config = dict(
    dataset='rendered dice on a table',
    crop_scale_min=1,
    color_jitter=0.2,
    encoder_norm='layernorm',
    encoder_bias='all',
    encoder_qk_norm=False,
    encoder_layer_scale_init=0.01,
    encoder_width=320,
    fusion_encoder_bias='all',
    init='trunc_normal_002',
    one_sided=False,
    final_lr_fraction=0.01,
)
Rows from block 3 of the fusion encoder of a small image-text matching model, named by matrix and row number. Rows with one number belong to one neuron. Each number is 50 + 12 x the weight over its row's rms, rounded and kept within 0 to 99. All counts start at 0.
After each neuron's rows are labels from the 100 texts, of 14976, where the neuron reaches its highest value: "fires on" is the input token at the peak. Only what is clearly more common there than usual is listed. The data: rendered dice on a table.
# fc1: MLP up (fusion_encoder.blocks.3.mlp.fc1.weight, 1024x256), inputs 172-255
# fc2: MLP down (fusion_encoder.blocks.3.mlp.fc2.weight, 256x1024, transposed), outputs 172-255

fc1.145:54 59 65 48 69 79 53 54 37 63 48 18 20 56 60 42 23 61 62 42 55 55 45 47 48 53 53 23 30 43 34 39 39 54 40 54 37 51 52 49 63 56 49 47 31 44 48 46 32 46 54 68 67 54 43 67 60 52 39 53 55 49 50 45 58 41 58 71 30 57 46 71 44 48 51 58 47 40 62 38 42 54 43 44
fc2.145:34 49 47 55 37 38 45 52 53 49 42 62 54 66 60 50 62 48 57 58 41 42 43 59 64 46 72 76 48 46 52 52 44 47 52 51 69 38 41 70 68 76 55 45 42 49 33 38 82 62 55 49 36 41 52 53 51 45 49 40 53 37 58 38 52 51 73 49 45 30 48 63 40 56 60 35 57 34 32 61 42 38 58 63
fires on: "white"; "pink"

fc1.692:72 29 62 48 56 58 48 58 58 54 58 37 46 56 48 46 51 56 68 54 26 44 56 61 59 53 49 58 44 27 56 45 53 44 47 49 37 51 50 31 41 60 66 52 49 61 29 57 35 48 23 53 77 63 32 51 44 49 46 67 65 37 67 33 77 44 18 52 56 41 39 79 40 18 40 42 51 66 55 78 56 64 45 61
fc2.692:36 54 51 36 28 49 48 38 58 19 31 53 51 48 49 52 57 54 37 41 68 47 38 52 54 49 51 56 63 81 33 63 47 55 36 66 69 58 59 49 62 48 39 43 38 33 62 51 61 69 43 41 23 54 39 57 49 37 53 24 37 55 41 41 35 45 66 48 64 36 35 43 40 65 64 43 48 35 47 38 71 47 46 43
fires on: "white"; "pink"

fc1.433:60 48 62 54 64 55 53 47 55 51 55 61 61 50 59 46 47 54 40 46 37 45 33 67 46 73 37 42 65 57 57 45 39 59 42 28 27 55 53 64 55 32 51 66 30 45 66 57 43 81 71 66 54 47 35 28 44 50 34 36 60 59 61 50 46 43 55 48 77 48 48 61 34 54 29 47 31 70 46 38 67 57 31 62
fc2.433:43 52 53 43 33 39 48 59 53 42 50 68 43 48 42 61 50 49 51 64 49 54 46 47 48 51 70 48 37 43 74 77 60 30 49 57 46 60 47 73 33 70 54 50 46 59 59 58 68 39 33 46 58 41 64 57 48 67 48 66 39 36 48 56 48 61 54 60 45 60 56 66 68 51 66 42 55 29 54 54 39 39 81 41
fires on: "grey"; ","

fc1.709:35 31 48 43 42 52 56 27 29 63 46 78 35 47 57 41 50 66 43 58 51 67 34 63 69 65 57 44 39 43 72 40 57 72 46 47 38 42 38 49 64 47 59 50 30 41 48 59 50 36 29 39 52 64 58 66 45 62 50 36 52 61 43 25 60 63 45 56 46 48 63 39 41 64 38 37 45 47 29 66 51 61 44 50
fc2.709:45 53 33 47 53 41 31 64 58 44 64 23 62 63 45 40 40 46 45 56 55 38 67 39 34 34 41 57 67 40 46 41 52 29 45 47 50 55 39 37 30 52 52 35 61 38 33 56 51 46 45 54 57 48 36 64 48 62 61 39 39 45 39 62 38 49 63 65 42 53 41 53 44 50 46 44 56 52 75 37 44 47 46 25
fires on: "white"; "pink"

fc1.580:59 37 56 41 46 53 61 36 58 39 48 28 52 51 57 60 55 59 63 42 35 34 57 43 53 59 49 64 40 38 49 25 51 46 60 53 24 52 52 38 37 68 54 70 57 43 59 47 56 31 49 41 50 51 49 43 45 67 52 49 42 42 41 42 73 46 46 46 44 69 54 49 66 55 37 26 46 56 55 62 54 57 48 57
fc2.580:39 63 68 36 33 47 46 51 35 46 54 54 47 50 45 62 55 46 43 68 51 45 37 61 42 34 47 59 57 42 43 66 46 28 29 62 69 43 38 53 65 41 43 43 32 62 43 42 52 41 53 42 44 51 37 64 64 46 56 45 53 51 39 65 33 74 52 49 34 42 52 51 19 71 56 69 56 35 46 41 40 64 61 54
fires on: "an"; "yellow"

fc1.528:36 61 43 41 58 62 43 54 67 41 44 48 64 73 41 33 47 67 22 58 55 58 47 84 39 36 41 16 50 39 64 58 43 67 47 59 62 37 73 34 33 40 47 59 39 41 74 45 45 54 52 52 62 54 62 18 60 58 58 44 46 57 53 31 44 49 58 39 37 48 55 58 54 66 29 50 39 55 52 55 44 34 60 59
fc2.528:61 49 63 57 56 40 61 63 18 57 71 49 47 35 33 59 40 56 40 53 44 36 39 15 62 59 62 68 64 61 50 67 74 45 69 41 38 61 42 47 65 49 45 38 48 34 25 47 52 31 42 38 35 62 48 75 69 38 30 54 64 53 46 58 45 41 46 47 76 51 50 27 57 32 68 50 60 43 44 48 48 54 53 52
fires on: "black"

fc1.385:30 73 47 60 49 62 53 37 41 66 51 55 37 60 43 53 69 42 59 39 45 50 64 50 63 54 43 55 52 42 45 38 53 51 53 38 47 50 41 59 62 24 41 79 51 32 41 65 58 66 52 61 46 54 28 48 30 65 28 39 47 52 54 29 55 51 60 56 45 41 61 49 47 68 48 72 37 45 53 28 59 49 56 43
fc2.385:72 55 41 49 51 53 47 60 51 47 49 75 66 53 49 30 53 46 62 49 33 49 44 43 37 70 53 35 44 65 54 67 40 44 60 40 50 60 68 34 36 50 61 51 42 50 48 35 59 32 74 40 44 38 71 52 45 51 73 46 54 50 45 55 44 51 40 48 83 50 44 53 58 19 71 31 47 40 52 58 36 41 48 45
fires on: "grey"; "white"

fc1.488:52 32 53 50 34 36 20 53 63 39 71 56 32 42 35 58 44 49 26 46 69 32 42 75 61 60 39 56 40 38 60 43 45 67 34 55 51 41 47 36 45 52 44 44 47 43 55 52 41 49 50 41 57 40 40 62 49 44 27 50 42 57 42 18 70 59 38 41 65 36 31 64 58 54 48 67 53 56 46 50 30 47 63 48
fc2.488:42 46 56 51 67 36 71 35 51 57 38 60 69 56 43 31 55 40 48 38 32 46 63 57 54 47 61 63 71 48 37 53 58 52 50 56 51 45 51 77 50 52 57 50 64 45 33 18 56 51 62 58 44 49 42 53 58 64 63 41 50 43 59 73 25 50 47 53 41 50 46 26 35 43 62 27 43 48 43 45 44 56 46 54
fires on: "two"; "blue"; ","

fc1.254:48 62 36 38 54 43 28 56 61 56 37 41 43 39 23 68 72 49 26 49 38 52 57 61 67 55 32 27 50 41 46 51 57 44 46 54 60 54 54 31 30 32 47 83 48 77 21 62 68 68 57 39 62 38 36 43 43 61 50 35 53 25 63 61 50 64 22 46 29 55 48 78 40 39 33 33 46 66 52 48 59 43 63 65
fc2.254:45 50 49 61 38 58 54 49 48 54 58 46 50 43 48 33 42 51 64 56 79 51 40 45 45 41 62 69 57 50 50 55 54 45 78 61 32 41 37 31 63 50 50 17 47 34 55 24 47 32 49 61 58 45 60 59 60 47 33 52 46 59 32 35 53 31 44 44 74 36 67 17 49 49 68 46 66 38 43 49 46 38 35 29
fires on: "<end>"

fc1.137:49 42 71 52 54 59 37 49 34 47 66 62 39 48 41 42 61 55 41 46 44 67 46 46 61 61 55 39 55 55 59 56 44 57 47 56 61 69 40 39 57 45 49 68 40 67 50 50 64 27 57 51 62 43 30 62 36 18 45 51 54 71 60 41 89 51 34 39 66 54 42 25 56 40 15 55 45 49 51 46 47 52 42 52
fc2.137:45 69 40 68 62 45 54 51 44 56 48 30 57 52 60 65 45 55 52 46 67 43 53 48 24 42 37 60 49 49 41 52 47 41 47 53 43 41 43 74 51 62 37 27 47 36 49 44 43 49 43 63 67 72 41 38 53 58 55 59 46 42 44 41 31 32 70 62 26 65 68 30 59 48 80 46 46 43 51 56 38 33 43 34
fires on: "<end>"; "white"

fc1.312:55 50 49 38 45 27 46 59 63 56 65 46 44 50 44 50 50 33 63 69 61 62 48 45 60 35 56 56 54 55 39 57 56 47 44 64 58 60 54 54 35 67 57 13 54 79 43 54 44 60 64 34 40 65 47 52 54 41 38 61 45 36 47 67 41 55 63 35 49 34 65 43 35 43 64 31 56 41 57 43 66 45 52 51
fc2.312:38 50 47 57 58 67 44 42 25 46 36 39 47 44 59 50 39 49 37 24 28 59 37 47 55 65 45 49 71 51 46 38 35 68 56 34 50 37 57 31 52 48 38 81 59 36 69 44 58 19 55 55 30 56 70 64 54 33 67 52 59 63 63 59 50 48 29 46 56 60 52 36 59 41 50 56 46 58 46 78 38 59 58 46
fires on: "an"; "yellow"; "orange"

fc1.253:59 63 56 45 38 48 43 50 41 36 55 50 39 54 49 54 52 50 57 40 39 53 49 69 66 61 55 44 41 55 52 50 53 71 57 49 50 35 69 69 56 41 19 40 50 57 46 82 62 26 55 31 33 69 55 76 61 44 56 59 59 75 46 51 47 58 76 64 40 54 76 45 48 37 55 51 55 38 33 58 57 43 63 68
fc2.253:52 42 46 41 64 67 60 65 48 58 48 53 56 57 55 64 57 46 41 44 58 39 66 49 37 47 38 54 57 48 49 45 25 29 51 58 41 51 41 69 45 61 63 53 55 35 45 34 60 65 73 61 33 40 57 39 56 62 52 54 42 36 43 30 75 39 30 49 38 19 45 55 46 49 56 42 38 48 46 51 44 44 26 25
fires on: "black"; "white"; "pink"

fc1.752:57 68 56 64 51 59 58 54 44 63 50 57 33 53 42 24 26 58 54 54 42 60 44 64 52 53 30 31 42 45 20 31 50 56 43 64 45 37 56 56 48 51 39 61 67 46 34 57 24 50 52 53 37 45 35 49 39 60 35 55 40 49 54 55 54 49 81 38 33 51 48 57 27 47 50 45 64 43 64 63 33 50 66 73
fc2.752:37 52 40 61 34 58 28 52 42 25 61 39 67 68 43 56 44 54 66 40 40 59 43 57 34 34 62 63 49 54 68 58 49 29 72 25 57 54 48 49 50 60 59 41 46 43 52 45 54 43 45 23 70 33 51 23 39 37 46 33 62 63 60 46 58 52 48 39 61 49 44 52 51 58 55 63 33 58 69 43 59 33 52 45
fires on: "yellow"; "orange"

fc1.53:60 79 31 36 41 34 29 47 73 50 34 51 39 42 09 41 66 27 46 52 54 56 48 55 71 30 40 49 52 66 57 47 59 58 42 55 48 69 43 57 38 29 53 73 46 51 47 44 44 41 48 49 35 59 62 53 40 48 47 52 66 40 53 59 31 48 54 36 68 69 43 46 45 57 43 52 71 56 45 56 45 64 66 58
fc2.53:51 44 39 62 48 68 41 52 42 45 51 53 60 55 45 63 23 66 39 57 45 48 44 71 36 61 63 42 51 38 47 58 48 40 55 51 60 43 38 54 77 39 56 53 50 57 49 46 53 34 59 35 78 27 40 51 36 32 21 45 38 63 61 30 53 42 47 59 71 50 41 51 34 35 34 62 38 42 51 54 51 49 47 58
fires on: "an"; "yellow"

fc1.568:50 39 41 76 58 44 53 31 57 66 67 39 52 72 64 59 65 25 69 55 60 49 34 54 54 56 53 59 56 71 56 44 52 56 41 30 44 69 43 46 36 54 52 67 44 42 56 54 41 59 57 43 37 25 32 77 54 42 59 42 55 70 66 70 42 63 41 66 47 53 26 70 52 48 50 69 40 49 44 51 61 70 43 41
fc2.568:48 56 49 56 50 46 60 43 44 51 45 47 50 38 40 41 47 73 41 32 46 58 63 55 48 37 56 45 47 31 41 50 44 52 50 46 53 38 56 49 68 47 53 48 36 49 45 38 62 39 63 58 51 72 62 37 41 74 46 59 52 56 35 35 71 44 28 62 58 32 81 32 34 54 64 43 47 55 44 44 65 57 56 54
fires on: "grey"; "white"

fc1.420:49 78 41 66 28 56 58 55 72 51 60 71 41 61 44 55 48 56 40 65 36 48 57 62 68 66 53 59 56 46 61 47 51 68 45 35 27 19 32 51 50 52 58 72 50 73 50 47 64 36 46 45 65 72 55 45 46 54 51 43 41 42 48 37 54 45 41 45 41 50 54 39 69 56 41 59 35 43 49 55 40 40 32 61
fc2.420:49 23 60 49 67 52 53 62 39 61 43 30 55 62 49 37 54 64 44 32 53 45 60 42 36 45 45 40 46 62 62 48 38 34 66 41 33 46 72 57 43 65 38 25 47 37 44 28 35 37 69 75 47 35 57 45 59 49 55 43 48 40 61 50 53 36 60 70 52 54 72 33 26 38 32 52 45 56 58 33 50 53 63 35
fires on: "yellow"; "an"; "orange"

fc1.522:52 29 40 45 46 44 31 61 23 58 42 45 45 44 28 59 70 39 38 60 45 41 37 56 46 64 39 53 72 43 48 40 30 65 70 55 51 44 35 31 37 58 72 38 51 20 69 82 51 42 28 51 50 40 73 47 54 67 53 53 48 47 55 43 56 46 63 65 44 47 40 09 66 43 49 43 61 62 42 58 48 53 52 44
fc2.522:56 56 51 46 68 47 51 49 89 58 56 57 53 53 63 30 38 73 48 40 71 36 66 39 39 37 44 39 46 46 30 48 67 46 53 61 65 58 53 45 59 54 51 38 49 65 50 30 34 59 76 56 56 42 37 57 31 44 51 42 77 58 62 51 62 46 76 17 58 66 58 67 48 56 62 62 35 39 46 42 55 50 24 62
fires on: "an"; "yellow"; "pink"

fc1.734:63 46 60 40 55 56 60 35 55 61 63 54 60 29 61 35 57 43 53 55 39 57 35 53 62 51 45 47 45 53 63 68 28 35 40 38 53 53 67 38 52 38 52 37 50 49 55 41 37 52 47 50 68 63 65 57 51 45 55 38 49 54 48 68 42 66 40 53 37 64 45 33 57 49 28 43 51 45 43 59 67 57 30 58
fc2.734:39 43 51 54 47 57 77 57 38 49 45 28 36 38 37 62 33 58 59 35 57 61 42 36 51 62 51 67 56 29 39 33 63 51 59 52 62 39 46 33 64 77 60 56 52 43 43 50 29 39 33 65 41 41 41 43 31 43 43 47 52 44 49 59 35 42 48 46 61 42 46 46 60 54 69 50 55 57 64 43 52 53 57 40
fires on: "an"; "yellow"; "orange"

fc1.235:56 63 26 29 70 44 56 43 38 43 61 41 52 61 38 52 41 64 44 68 29 58 38 39 53 58 44 38 36 42 43 44 78 67 61 51 41 61 73 29 45 30 39 57 56 66 45 58 62 31 33 31 49 57 47 42 50 71 50 37 44 58 61 50 56 37 53 58 61 34 54 70 46 47 32 54 51 72 59 55 44 55 37 55
fc2.235:51 39 72 46 52 53 46 33 51 43 29 38 49 45 69 44 58 43 50 40 75 37 53 29 61 42 66 39 41 70 64 61 26 31 43 49 52 39 37 63 46 56 52 48 38 60 50 45 35 71 42 63 32 47 52 70 31 40 58 58 48 32 41 58 42 66 42 53 55 70 74 58 68 53 75 50 63 51 56 37 34 51 58 49
fires on: "<end>"

fc1.703:56 65 21 51 47 47 55 49 44 52 69 61 65 64 51 53 52 53 48 52 51 30 66 61 56 41 53 53 32 48 43 49 59 69 35 50 40 64 62 44 54 46 67 73 77 25 61 63 27 53 41 49 31 72 47 45 40 46 70 46 46 66 32 36 49 50 58 47 49 70 46 55 66 55 59 60 45 58 39 51 45 66 69 56
fc2.703:63 43 47 64 56 34 44 40 29 50 58 47 53 36 62 59 67 39 67 67 62 43 51 29 64 63 64 75 60 41 61 39 58 26 50 49 46 31 24 35 69 61 51 44 69 46 48 55 38 41 48 57 48 32 56 58 67 48 45 65 56 43 41 84 47 57 55 53 45 39 50 43 54 48 47 41 49 69 48 59 30 48 58 55
fires on: "die"; "five"; "four"

fc1.226:29 60 53 52 54 44 64 62 35 21 48 47 42 66 53 57 46 56 32 39 40 43 39 64 57 57 44 49 50 50 77 69 46 57 58 50 33 64 55 42 62 41 51 73 46 53 69 35 50 38 48 44 62 58 28 69 58 50 60 37 46 51 68 34 38 32 36 52 63 45 42 68 37 66 43 50 39 47 34 60 61 61 58 45
fc2.226:64 62 57 60 33 44 53 32 62 67 49 59 62 49 47 53 43 56 71 43 58 69 61 48 33 60 63 58 53 53 49 41 55 41 56 47 54 44 50 70 46 53 43 67 49 44 31 83 45 47 49 46 65 46 69 47 29 66 39 54 42 52 38 77 44 65 51 48 38 55 39 24 60 54 49 61 45 43 70 57 51 43 51 60
fires on: "grey"

fc1.269:55 41 59 38 30 42 35 56 47 50 41 80 62 37 45 55 76 44 41 42 55 38 45 57 58 55 57 58 35 31 64 62 37 49 59 58 63 43 39 34 42 44 57 53 64 61 46 35 48 53 34 69 63 29 49 54 50 68 42 39 45 28 42 44 24 47 47 48 30 44 44 29 55 39 34 48 33 45 36 81 49 61 60 45
fc2.269:45 57 30 51 52 56 62 44 52 35 50 47 54 56 53 39 33 46 48 46 26 69 37 59 42 56 26 71 49 35 50 48 73 50 51 40 39 53 58 79 42 57 38 56 57 44 47 63 61 65 47 36 55 47 48 50 45 51 64 44 54 66 58 80 45 58 65 51 39 61 41 62 29 70 67 45 48 49 46 35 42 48 47 36
fires on: "white"; "grey"; "pink"

fc1.440:45 36 60 72 27 21 53 10 45 39 67 64 55 65 48 55 33 62 55 65 31 54 64 56 49 48 51 78 53 40 51 40 70 72 39 60 45 44 48 45 55 43 48 72 58 51 60 58 43 37 20 60 55 51 51 62 36 42 37 33 55 51 48 38 51 49 21 59 63 52 24 40 58 56 43 42 41 55 50 48 60 63 54 47
fc2.440:53 59 47 48 59 70 60 77 58 50 53 35 57 49 48 50 50 54 46 25 48 52 33 46 39 44 39 58 40 35 47 45 49 22 54 39 52 42 56 34 53 74 51 38 54 55 41 70 46 40 72 52 45 56 46 53 45 48 29 61 22 60 54 45 51 46 47 46 59 40 75 45 31 56 62 48 53 62 58 58 59 47 29 47
fires on: "white"; "an"; "pink"; "yellow"

fc1.238:78 52 55 78 50 67 33 45 41 44 52 44 48 53 52 42 62 38 45 45 50 52 49 39 70 43 58 70 49 67 62 67 49 54 55 53 40 64 40 63 39 77 32 74 59 36 39 48 39 49 34 37 51 56 58 39 45 60 57 72 55 47 67 31 34 50 42 39 57 45 71 55 48 36 53 50 33 40 49 52 56 47 44 55
fc2.238:39 56 55 26 38 35 30 63 68 55 31 48 47 71 46 70 52 53 48 38 48 43 54 85 47 63 47 59 57 52 43 37 56 51 42 66 59 52 59 70 53 31 67 51 47 59 60 59 53 55 55 35 40 30 32 64 50 44 49 38 33 36 54 75 38 55 51 51 35 43 14 65 33 77 51 38 56 37 34 52 56 36 64 43
fires on: "two"; "one"

fc1.573:63 53 69 30 52 41 52 32 34 35 49 67 36 33 48 60 45 49 39 69 29 29 54 66 55 69 57 51 43 38 60 63 51 53 51 53 42 47 73 25 52 57 39 56 33 49 47 69 55 39 50 34 73 52 55 65 52 56 36 33 56 38 69 41 69 35 22 64 71 56 28 28 52 25 48 35 56 43 44 60 49 68 64 72
fc2.573:29 57 44 57 32 53 44 71 52 57 51 47 53 57 47 43 45 45 45 43 68 54 47 41 56 27 49 42 57 45 55 54 57 44 48 56 63 55 40 73 40 49 52 54 65 56 67 42 63 71 44 47 42 40 32 38 37 46 59 61 47 51 39 50 29 67 85 49 13 42 38 78 51 46 46 71 30 57 69 53 43 29 29 37
fires on: "<end>"

fc1.327:42 67 48 58 56 45 13 25 49 48 60 49 52 63 38 49 61 46 29 49 31 47 39 68 68 61 62 50 62 44 51 47 44 42 58 39 52 63 70 34 59 36 53 52 78 29 56 54 53 63 36 28 62 55 55 65 46 44 59 70 48 66 41 61 66 62 43 63 42 63 46 44 50 56 47 44 60 77 50 39 40 45 35 62
fc2.327:50 30 33 53 66 38 64 74 51 59 65 40 69 56 39 60 36 49 36 63 35 49 57 33 27 60 14 41 59 35 28 56 60 35 50 55 48 61 53 33 58 70 53 59 48 43 58 64 45 34 49 56 32 55 45 40 60 48 44 31 58 50 55 52 58 33 54 44 52 56 63 58 45 67 57 56 47 48 63 31 54 55 38 28
fires on: "black"; "yellow"; "an"

fc1.28:50 14 64 49 36 30 56 27 52 59 56 69 36 32 61 30 50 35 49 50 44 50 30 45 58 67 72 61 36 25 68 46 63 40 66 56 48 72 51 42 47 62 52 50 34 53 43 48 57 53 25 66 68 50 67 56 51 51 29 67 68 58 49 54 47 61 49 50 58 41 38 42 51 53 55 56 31 50 42 65 54 59 47 58
fc2.28:43 34 21 56 54 57 53 69 33 17 53 29 53 63 61 81 69 59 37 58 50 64 49 58 34 45 34 40 47 47 40 63 54 39 54 47 51 30 52 45 71 34 35 69 49 51 58 57 53 51 58 33 55 46 40 38 53 43 51 44 48 42 35 55 54 49 44 44 51 29 58 58 46 70 56 46 55 57 67 36 51 51 68 29
fires on: "yellow"; "orange"; "an"

fc1.233:49 43 52 54 42 43 62 49 48 51 68 58 43 57 49 52 34 55 55 56 68 68 52 59 50 56 45 57 72 43 64 52 29 68 58 43 44 64 48 60 56 54 42 25 52 42 66 50 61 44 57 47 70 41 55 65 49 25 53 59 63 51 43 28 71 44 42 56 36 31 36 66 44 39 53 57 53 49 26 42 45 51 59 39
fc2.233:43 56 44 42 42 63 51 60 61 39 49 39 51 48 57 59 70 30 52 41 45 47 40 40 40 58 36 33 31 38 43 35 38 22 64 62 42 46 50 66 36 41 45 76 44 68 28 55 57 59 59 52 35 49 60 48 36 65 49 31 37 30 43 31 27 57 67 40 56 73 25 39 37 45 52 46 30 50 68 53 51 42 59 31
fires on: "grey"; "<end>"

fc1.635:55 57 43 43 47 47 64 56 49 32 40 34 68 58 44 39 44 48 56 53 49 56 40 35 37 38 50 47 43 26 62 36 50 62 38 61 50 41 45 46 45 79 50 24 24 49 57 48 43 38 58 49 68 40 66 43 46 34 50 24 52 48 49 62 37 60 44 47 51 36 46 62 48 64 70 37 62 51 62 47 49 57 35 50
fc2.635:64 46 43 40 46 41 58 56 24 45 71 61 37 50 50 59 63 54 47 49 42 62 49 46 48 50 49 47 71 66 54 48 39 51 60 52 39 56 79 50 59 32 56 72 57 64 54 58 50 56 44 52 55 49 45 53 53 37 52 64 46 61 43 46 55 35 57 35 63 46 53 27 53 46 21 57 59 47 39 75 45 57 52 54
fires on: "two"

fc1.291:32 73 67 65 43 45 24 29 35 58 48 48 61 46 57 48 50 40 34 63 43 60 43 46 64 59 50 47 59 55 45 45 50 55 47 53 56 36 43 37 51 53 58 82 38 23 50 69 68 31 55 59 30 50 55 66 51 52 48 38 46 71 33 52 39 51 63 43 59 53 60 31 69 52 58 57 40 51 71 34 45 51 54 31
fc2.291:45 21 62 34 51 54 59 53 36 52 61 35 67 47 39 51 55 37 26 40 62 46 39 60 40 67 53 55 61 53 43 34 35 57 74 48 40 39 49 73 29 58 52 27 65 46 55 37 56 41 65 76 42 62 52 62 33 55 55 46 61 37 62 51 56 55 62 42 61 61 63 47 39 65 46 46 75 54 50 52 40 50 74 66
fires on: "yellow"; "orange"

fc1.653:41 53 56 70 23 40 40 52 44 51 37 49 61 67 43 48 45 63 40 54 47 41 65 48 48 55 81 54 63 60 72 79 46 49 33 54 58 48 42 72 64 55 59 73 44 60 27 32 67 45 46 47 69 39 49 50 34 61 61 66 65 31 66 49 47 43 32 44 66 50 60 73 59 36 53 40 59 62 46 41 43 37 35 22
fc2.653:49 51 42 52 56 40 55 42 49 46 40 32 36 51 60 51 62 59 43 68 58 53 53 49 53 28 24 63 44 42 41 43 40 52 66 29 61 40 63 17 38 37 44 35 54 37 35 67 54 58 64 48 38 47 51 74 51 27 51 50 54 57 37 46 54 71 52 41 47 55 45 39 56 66 51 46 51 52 64 65 43 60 44 71
fires on: "<end>"

fc1.582:44 65 63 32 68 61 51 79 42 48 44 64 51 34 49 49 43 55 42 39 54 38 42 52 33 58 47 41 49 81 46 57 61 42 63 53 43 60 66 54 41 41 47 61 48 32 48 60 46 40 36 30 45 50 67 65 47 42 49 51 44 48 64 59 64 49 47 39 54 34 44 21 70 46 46 62 71 47 64 62 54 38 50 45
fc2.582:43 46 60 63 45 37 42 28 51 37 53 45 42 59 42 53 43 46 47 43 47 52 57 53 61 47 74 44 45 36 52 48 36 45 50 67 49 59 28 59 78 57 51 72 43 57 46 36 59 54 74 65 52 51 32 43 59 47 39 46 40 44 37 18 40 46 56 52 60 38 39 62 32 53 48 35 24 40 37 39 39 32 47 38
fires on: "black"

fc1.343:35 61 49 60 46 36 40 46 62 46 45 37 53 53 40 54 57 36 56 48 32 60 46 22 56 48 81 44 66 45 35 61 36 54 28 65 57 48 41 48 49 45 60 60 43 54 60 44 67 32 31 60 56 48 45 64 33 55 62 57 63 50 52 51 49 64 56 45 65 63 42 41 61 69 53 47 44 50 44 42 35 55 52 49
fc2.343:67 44 57 60 60 57 65 60 54 41 61 43 58 40 59 23 43 57 48 42 63 53 50 57 45 40 46 57 53 47 38 35 51 31 57 32 45 51 67 54 72 49 27 49 58 50 36 58 42 43 60 55 39 56 62 46 61 35 53 51 49 53 47 55 64 56 63 46 43 56 73 31 46 39 63 40 59 44 76 54 59 39 50 53
fires on: "<end>"; "an"

fc1.634:26 74 33 51 39 47 45 78 67 43 41 59 47 75 50 64 45 51 50 70 42 62 53 50 68 47 49 58 32 58 59 68 27 50 64 58 41 27 61 46 39 51 50 41 61 57 42 28 68 46 43 48 71 32 58 41 28 53 56 56 44 35 65 50 45 39 55 54 25 48 31 52 36 63 51 52 49 49 50 67 43 34 52 53
fc2.634:64 35 56 42 61 49 53 13 42 65 50 33 48 32 48 54 57 70 49 34 46 49 54 45 23 64 58 54 81 42 50 35 69 59 57 46 61 46 45 45 53 51 30 69 53 44 36 65 46 50 57 57 32 64 38 46 61 39 41 45 44 61 52 46 57 56 45 40 69 38 59 51 39 54 56 55 57 55 51 57 52 50 66 36
fires on: "grey"; "white"

fc1.49:37 60 48 54 48 31 63 35 44 66 55 40 61 28 66 61 42 42 62 52 46 58 54 35 35 40 47 49 34 38 40 47 52 48 37 59 48 53 42 53 54 42 69 62 31 45 45 74 44 42 44 47 42 56 56 69 61 65 46 48 37 56 52 40 31 59 50 61 46 59 37 30 42 72 35 62 26 30 51 54 60 63 64 62
fc2.49:49 40 43 65 64 45 51 66 63 44 48 48 40 49 57 55 70 65 45 51 48 49 62 36 57 72 29 47 57 69 56 51 43 42 54 58 43 67 61 54 55 55 28 50 81 61 61 49 65 55 52 67 39 35 62 50 60 73 34 67 55 28 45 63 51 55 44 47 47 30 64 36 64 57 66 39 78 58 64 42 61 51 41 47
fires on: "an"; "yellow"; "orange"

fc1.315:59 58 39 42 43 69 52 50 56 66 47 70 45 46 39 72 57 44 23 62 57 50 61 53 20 51 32 47 55 51 38 45 32 49 54 59 47 54 44 45 33 39 58 44 61 39 62 41 59 77 64 64 58 42 54 45 65 43 57 35 41 51 46 57 43 40 55 32 40 37 55 51 40 43 46 57 33 47 39 53 69 45 19 41
fc2.315:65 44 52 38 43 49 39 47 66 56 50 61 58 40 46 40 48 35 61 51 62 70 73 56 68 55 55 48 41 40 45 46 72 50 61 57 62 47 46 60 46 68 62 44 40 56 36 55 52 48 57 47 43 50 49 32 18 60 50 47 55 59 66 68 55 48 60 52 51 69 54 67 44 45 44 54 36 50 52 64 28 42 66 61
fires on: "two"; "an"; "one"